{
  "arch": "dit",
  "image_size": 32,
  "cond_dim": 128,
  "num_experts": 8,
  "learning_rate": 0.0027,
  "beta1": 0.9,
  "beta2": 0.999,
  "eps": 1e-08,
  "max_steps": 8200,
  "batch_size": 64,
  "lr_schedule": "cosine"
}
Rows from block 2 of a small image diffusion model, named by matrix and row number. Rows with one number within an expert belong to one neuron, the router's apart. Each number is 128 + 24 x the weight over its row's rms, rounded and kept within 0 to 255. All counts start at 0. Numbers have three digits each.
After each expert's rows are labels from the 100 images, of 14976 (inputs lightly noised), where the router gives the expert most weight on average: "responds to" is what is common among them. Only what is clearly more common there than usual is listed. The data: gratings and oriented noise at many angles and scales. In brackets: how many of the 100, against the usual share in percent.
# router: router (model.blocks.2.mlp.router.weight, 8x128), inputs 43-85
# up: expert up (model.blocks.2.mlp.up, 8x64x128), inputs 43-85
# down: expert down (model.blocks.2.mlp.down, 8x128x64, transposed), outputs 43-85

# expert 6
router.6:143146132076093114110137108139123137124150109155125120106109137082120135097115106085141135113111118130106142132113089166144137075
up.0:176137122137145125142107137139108117121108129128148080099081127124116146145153134153133156122098126173116112113151085167124117125
down.0:137135163108098099131112100116144106127151141119115144155117098060150128104126143143149143117084136091174113129155188128084152133
up.1:117139143107149095096152164111149158111101122140175099094116139056120148160135133183107125140119162122162110140148101163120108132
down.1:147140093115117132107161124146099119169125129125134169131128103151107143127115122177106126167142108123125113132156175134104139131
up.2:115104136154112143149089134106112116143140107082136144094158130126141117158128130135123104149128178098104154112109132114166137105
down.2:142156156139127195114094100165142112111147131125142131129128136134120157121113105098094128157103137119076107126092121126171123180
up.3:156119131118164108114173103126141127142124149101111117160101139133131125103149108119129111157089146158135144124083159139089145071
down.3:093123131110157103096165145141147087134164113125124125132093127114104168132137157126150137090133120138113136165170140132124170162
up.4:086152140142154141111123091100122140123153142157116123134160133136117150120180097109146097149126121114130129101140163129114188157
down.4:130120099127125117110089121146111098139119132150104152165127154124145089095107112137101166106114134078100134167116064132082126158
up.5:104095089156190124141101133160117136121188120132090132158137131132148154122151095055096129128154120116125135120153168141113113133
down.5:110116149139104062135108147141115115118146102136114102088100105131101129130105166127169117117143138123134113144155050129121153149
up.6:140084121111147108155128168130134140147117119093119158132112140159127098154127118165148103141161118126128172161076120112124114122
down.6:127121117146145153113109121147149120116113134136126086107119127126103134124128110102138100161121102155141121108109133088097127126
responds to: filtered noise (50 vs 17); stripes at 0 degrees (32 vs 8.5)

# expert 7
router.7:167152138090098119118120148121129134114133094148139122099082135094131143116120121130145147114107124115129130125086097166139135098
up.0:171124103141110118163113116138082123124122138112126131151114139154092114135102090106137104171112098142108132079128121175184133126
down.0:122188146122153117141113116129140128148149176106078151138146138090131146099171138112157122088147096149151105135161136135121135111
up.1:161124097153166156129132095151143133118096139107116152124164114139170119104149121145154138149132145113119112088140136139104131118
down.1:082112139118124172130112134127145152127113105171137132105131130132109117140135134134176151148135118168133149134069130089146168139
up.2:133144133148164179138118130103160112111099136107096105146145123106169159137124141129148136169133130096158080121166144074098129116
down.2:113134134094090107127102184123107108128120122129135125116118122180141096186096136133161137148094152112088136133112105132133123104
up.3:209127073146109166147112145145126113116113125123108137131174128146131122145121094143116108139111139145156109102123120127107139093
down.3:138125132105144107117105161162114108098150132140095116146134087085137145146125145139185152092103110114117135160165156143073170112
up.4:128128133125116111123115155128148137125101124121068147136158117124155144160117132117111134148099125122144142117149157103111110161
down.4:112143101134125138121137120117107187091126107125109156094130137159143104126141149149211128112159124090078123129123089126143105121
up.5:122108180084106149152078131132153133159150113088135170134128107097132111171093130155160101123116111119101107100121164104089147114
down.5:139142082173178201112140155129105130091134164120155161164116160110130179135109098128100142103135103125126160133108072096128171132
up.6:141107146103132139141140127130116121141094149110150151115129130104105148128174126114152179117131151117159172132131146147156129117
down.6:133111163124145122129126120108105127094130133154140105093110108170095148062133106142150128121096143136136161177132162136130148119
responds to: coloured (85 vs 49.8); dashes (72 vs 16.9)

# expert 0
router.0:168088121186118130145125156113113116138099146135132143123133133135142121130131126140078158142137138106094120133140150113092150155
up.0:135128118147167098071145132126093162130157150149112070107157110169126110096127131107148103126136099154128132128145130072102149109
down.0:107133131119074077102128090138134092143148151114141139138111093067125137075168128105112176130130130096142138128113081133139150174
up.1:110122148110149108131121132135118170095161118148112134164142154152149137162123132094103097157114107120108119130117165114132134135
down.1:140152141114104149128135105154117125112147168139111140103131087129125168138165126152100130128144112107115134155139032159144126116
up.2:135170113158161119150131123145122121108130155129106153156118112137119154089133150126114114094166088178110111114110157084089151139
down.2:144167196119125132167105146110134145133143194093151153091105113133136135105130124123107147168126120101129131103127048141118100166
up.3:152125156107112132136153136123100127123065128102122129149179094107121108141152134163154116092129138122160073116115182148093155134
down.3:117144139141149135112166108095155114142099164122115126136077143142097124091125126087022146061131134130168106106120105123137112129
up.4:136109180088140094110133131188119109130128118100106120111128100121146119133107109156128102099093121119137136122147163125129145140
down.4:091154140129097107127100084126152142135120138079118171111107180108153119124105119112166116197118155133117113146145110150115142190
up.5:179109102149123111160129145113120085108092126093162122107145116118138112115147137144090187145135181155158118126144163161117125102
down.5:091126102113165107119120129132150087128119105095158109159148119167120133160107111159123139098126117147138151096120153133131078104
up.6:171110122170121147118098119133104103137144181104120108114107154180151117134134141142146144137163127146135119093140168119132148167
down.6:091148100132157111128155120133110100122116091120182087131182122133163120145111093148084156146131116160130149091100148120146106164
responds to: square grating (77 vs 16.6); stripes at 0 degrees (43 vs 8.5); stripes at 165 degrees (30 vs 8.3)

# expert 5
router.5:135142152095093128106143118140121148132127101147122114124085130093133136085095125102175132111110128129122119122115090166132151065
up.0:136130140116184145102089137108137131079164150142125077133148141116123169102136133157134129135147116090119113087112172136084141171
down.0:160154127131100129149104151128133138143120147165150127131080150169126136140125135130129128102181104134095089143092081105132181149
up.1:140100143119128114123121122146112151108154096120122159149149134137120106116124094084136115070139160139121138116129152117134115072
down.1:151129141154119136123088150127097140120141134104116129099145092101138146174115102108104102140153137095082090135159102164119157154
up.2:083126138143164144103092133149117130114115153195086125155183099173101116099143134156137087118157139128161113107119164139088161152
down.2:101129159152120146135116132148142079171119128172118106101117176115111101081159120112155133101125156189100099142156084130097153128
up.3:114149066163192122137113106119131133131125083107092138161181131134147143086100111141131123145127088105121118124124150147071142130
down.3:128139103101111128129088157131147095113103110138096150112119180103095135136128085108195130151142139094149131128106092091123106145
up.4:151129113067122149113118145110109127115146113152119157156137132111174123159136143143172097114106126119114139153080164147109161129
down.4:156141132152144167087151154129136157077099145129149115132136150154113106211150119113123133111124133118133117130155086090108137098
up.5:143133156146144144084123113142124157181128102123129140127154109142127140134108082145113128155153143142163160139129118135154090110
down.5:118130095134136143098119094153108105127127112096082157146122085139122111126113135165111194102154131132082148123138127151112130126
up.6:147135100177128123149143110090149130090100141156142134142134149163162108143162144144145109132124175110087079067138121108127126142
down.6:155146148139111157127127088157134165100102171152114124097120181102106112129160132130159123177151118118129081151101141138106167111
responds to: very coarse (42 vs 20.4); filtered noise (40 vs 17)

# expert 2
router.2:135175150090089108121137108129127146104148068138115114126087128095105141102113126130170150117113144119123136134102098145141158096
up.0:114119109187121158118193133103155145130099142112155086106133152113142126111111158187151160121083128085149127114120129132095121100
down.0:085157091104119184120125120121145143155107135148129104105129133187089147129153120133136129179132119138123156163101164159143140129
up.1:106121174109158079136102150148141119082194130116152130128142140131147161111104123145101154122125147138104135154117143146156072152
down.1:147109079192121101134124140098142155102182107099126116119121154114117136120119108136094112154153078132144117136122122131133182118
up.2:115148122122130180138142127129102143103183133100152101157147128158173165138141124073126119088169112170115133109132132079150139138
down.2:096121098122108049130124134102136116118131129123119156166148175065131121163138101128111168108128132123129110111110126094120118132
up.3:180164115114127123135133149125112128102126116145104110113122133108145164121158072143129128124090132108127111126080101145134101112
down.3:126190156123104090092130137100130175134131120153103166177117135094102150165115113107161110153123159141104110109148168118120126126
up.4:124130132112104064126152087133150127166162115147120171122141142136111124137146105173130135123130146128114091132140176108122119128
down.4:140133123116130125122139157100138121129145116099157135118126121176096143124129131104116141108141108137112106131134068101118105114
up.5:124136122136121115133103101127154100147112098069102185126154107123150128162116156141126093096116121116071135150111171077128146117
down.5:135122114126152148162132149131096118127123093080132138158158115085160200137137104152145118107146165106151142120140056121144157129
up.6:150105112123118184133105125111079145130170115173146109144182134105111120123158103133129134146110084124109159096140134151130117070
down.6:105131092120131135055139131131148109166166133124121097165136066071157141080126131123161156106124116160118142129126111141145135103
responds to: dashes (45 vs 16.9)

# expert 3
router.3:099148141149160140127155122147134131130149118111120141136149140177144135172125123169133119127130131141185130137135131099140109168
up.0:108145139133128136166130106131159116136077099105141137146128108047112132157147132165117147102131156081127126131095101116133124119
down.0:110121106143141145137109147113086161168079135106152114159118109168143147142115133171101111104161118116106090158139128091142134140
up.1:182152135101134147141135148100102145118147136082141110151109107119145095125160125150132136098122100163151130136115164150145143165
down.1:104144140074128140122101134195117153138092109140108155081170130145111085119105170110129150159142147156106104133116132103155122132
up.2:149115163095131134135136124118137116104067140074088078104137121145153087116174163169094126112148119178133118112091103153143126115
down.2:086141135105128130135127136166114107133091109145125156107147148121120103157114080105144147114136142135156138087154155075142144132
up.3:095122109085077140159148124141145108149128132147159114137159163108148101118125171139114148140094128110145115133101166129150124112
down.3:135115133102086134109152141146138130129119123146133130097108084104165106146135152131133117155132118156143131120110152136130164114
up.4:100141124153102126111136118116117089138117148139098091117125128102153149167143114132148147113133142094125141164109158099153161151
down.4:126151130136111127114122132110105142123164150108126077152112141193141109114143135147084136113126135142140136092115071098129138112
up.5:160144132112110141134110129125137148097135074091162090151129167126145164129167113136158118118119121178123147142113115139119133112
down.5:098144121131123127139125135097102114175157114132179131094144095067172098148108152139105173171128150095129130153086134104158156132
up.6:113140136087157086130139136139108148113142122148094121121087132148163146127136116113141139118159101133138163133131152179112117106
down.6:082191092131101086123182149131135123129145157129139106128115085120090130093133141153100150128146152106088117136136107142143149145
responds to: square grating (57 vs 16.6); stripes at 90 degrees (45 vs 8.4); fine (44 vs 20.1)

# expert 1
router.1:135137124086088132163113104134139141149124132142132126119118123103139147100109127105131126126119154123118127142145100145167153099
up.0:144112159113138122127125114130136151113152132121080140145110126167157103135144130129148115164140163164126100105126091138107112120
down.0:147110140145078070130104108124132123124132116099101126115137162048150098157150125099142145164148122129159124139134140150106125117
up.1:119122113122188134130115118134119155069102119153052161152160130146121158138145128101090110115135137116149141101108151120102155125
down.1:077133103101070158114133172139122080078118136126103134134144151182109156161151137126195133136137147146108124124068069151127147151
up.2:171148126137130145146139129129112146139116112102125135084158129157158149109117146161137110168126174181114096096153097138144105125
down.2:110105140096134141124117101176126083176134123116106157139147146049157142132151173097127163145127116108121119096137176128148116099
up.3:148130136088106122126124119152075124123155124090112116123123091105118125155133132141121142157095114169141124164157113142201116164
down.3:089112114125158111157173137128116145123139119133102143125118109115104140125121149141083151044135108122145167117155165113125165096
up.4:123147145111154142106116091108141091124136126124119135164138137125140163197135129091119165099157124102072108130132184125130138155
down.4:124108102139129187136099173147138163152120104152141133174115151140112118145135110114117147131149138129159142126082029109166085143
up.5:131080123132101140112127152098132140142045095115106093114128124136134090162134104205184134136115198088147134105133096140111173109
down.5:142146134133121208166115127130108136144121121140094134102129154155112135115117085129207124163133174168133108155113147134108167115
up.6:115100130144167126122128125104128129103169131128106110148125135131131132130165118099112116155122068105127149118120174106114170174
down.6:124117099139138151099138148146128111117115143125099118143109155137129135177133124136097155110123113134145110099090038120097138164
responds to: coloured (100 vs 49.8); dashes (98 vs 16.9)

# expert 4
router.4:145169132093096113114137121130124131113156094148106129112101144096114138083128132105165133132098132131142108123108088172151132072
up.0:128172123164107141181167136129146128107116139091149101120091143108143107173121129126100155127128175095173137117121135142118136087
down.0:154123151073120158174102110113101136093114167117148152127125172172120118148141107124107081148111104134123129148136146175125090169
up.1:147101136135139129142175119146118134128181123112150140139146107153129105162147178124103127087114135162116074101126102097141107133
down.1:137144132164123138089135132117112116128106121131135114122130127067126132148144119163089137156107074108112110144121157096147110120
up.2:145175136177143145143083089120149105115059131147108139081138124111124173134125132155127118111127179129140118130141127136137156192
down.2:143119112102102145118104129177082165162110142144105159095117152150132135106167124136175149139125142103124149114074094123099114092
up.3:161170090160140154164134165122088149110161110146118139121164109177088111122114118178154135150108101186169158113152113122124107124
down.3:102093123125121101151119141144139127121130109137132134127157113101122130118187198075136158118139144114069154159151139152157116112
up.4:138127110144182125102106139145130123126127164165067151146148142117112120121128140096114131145123101105143161103108154139098112098
down.4:133145137090105138151103143127125183145159129135125121095117136161116103100122094141148130108137144104109118140124057125140117186
up.5:122125110141120164138163146082143139139078109120148120136140121153112121181175163147155174129093170112137127096126102120127096156
down.5:172141135171127134150175163145139144114115130153125165127128147149118109144127086129198070127112090094146099119123177114122132123
up.6:101092124133131158118155154132118176121082149144175116163131153169159130132169146157145117129125144091128090099145123093109169120
down.6:131148144087115192132175134136113150128133130151132091102106140141145097121144145081145091147133085117125081159094121109113158127
responds to: dashes (53 vs 16.9)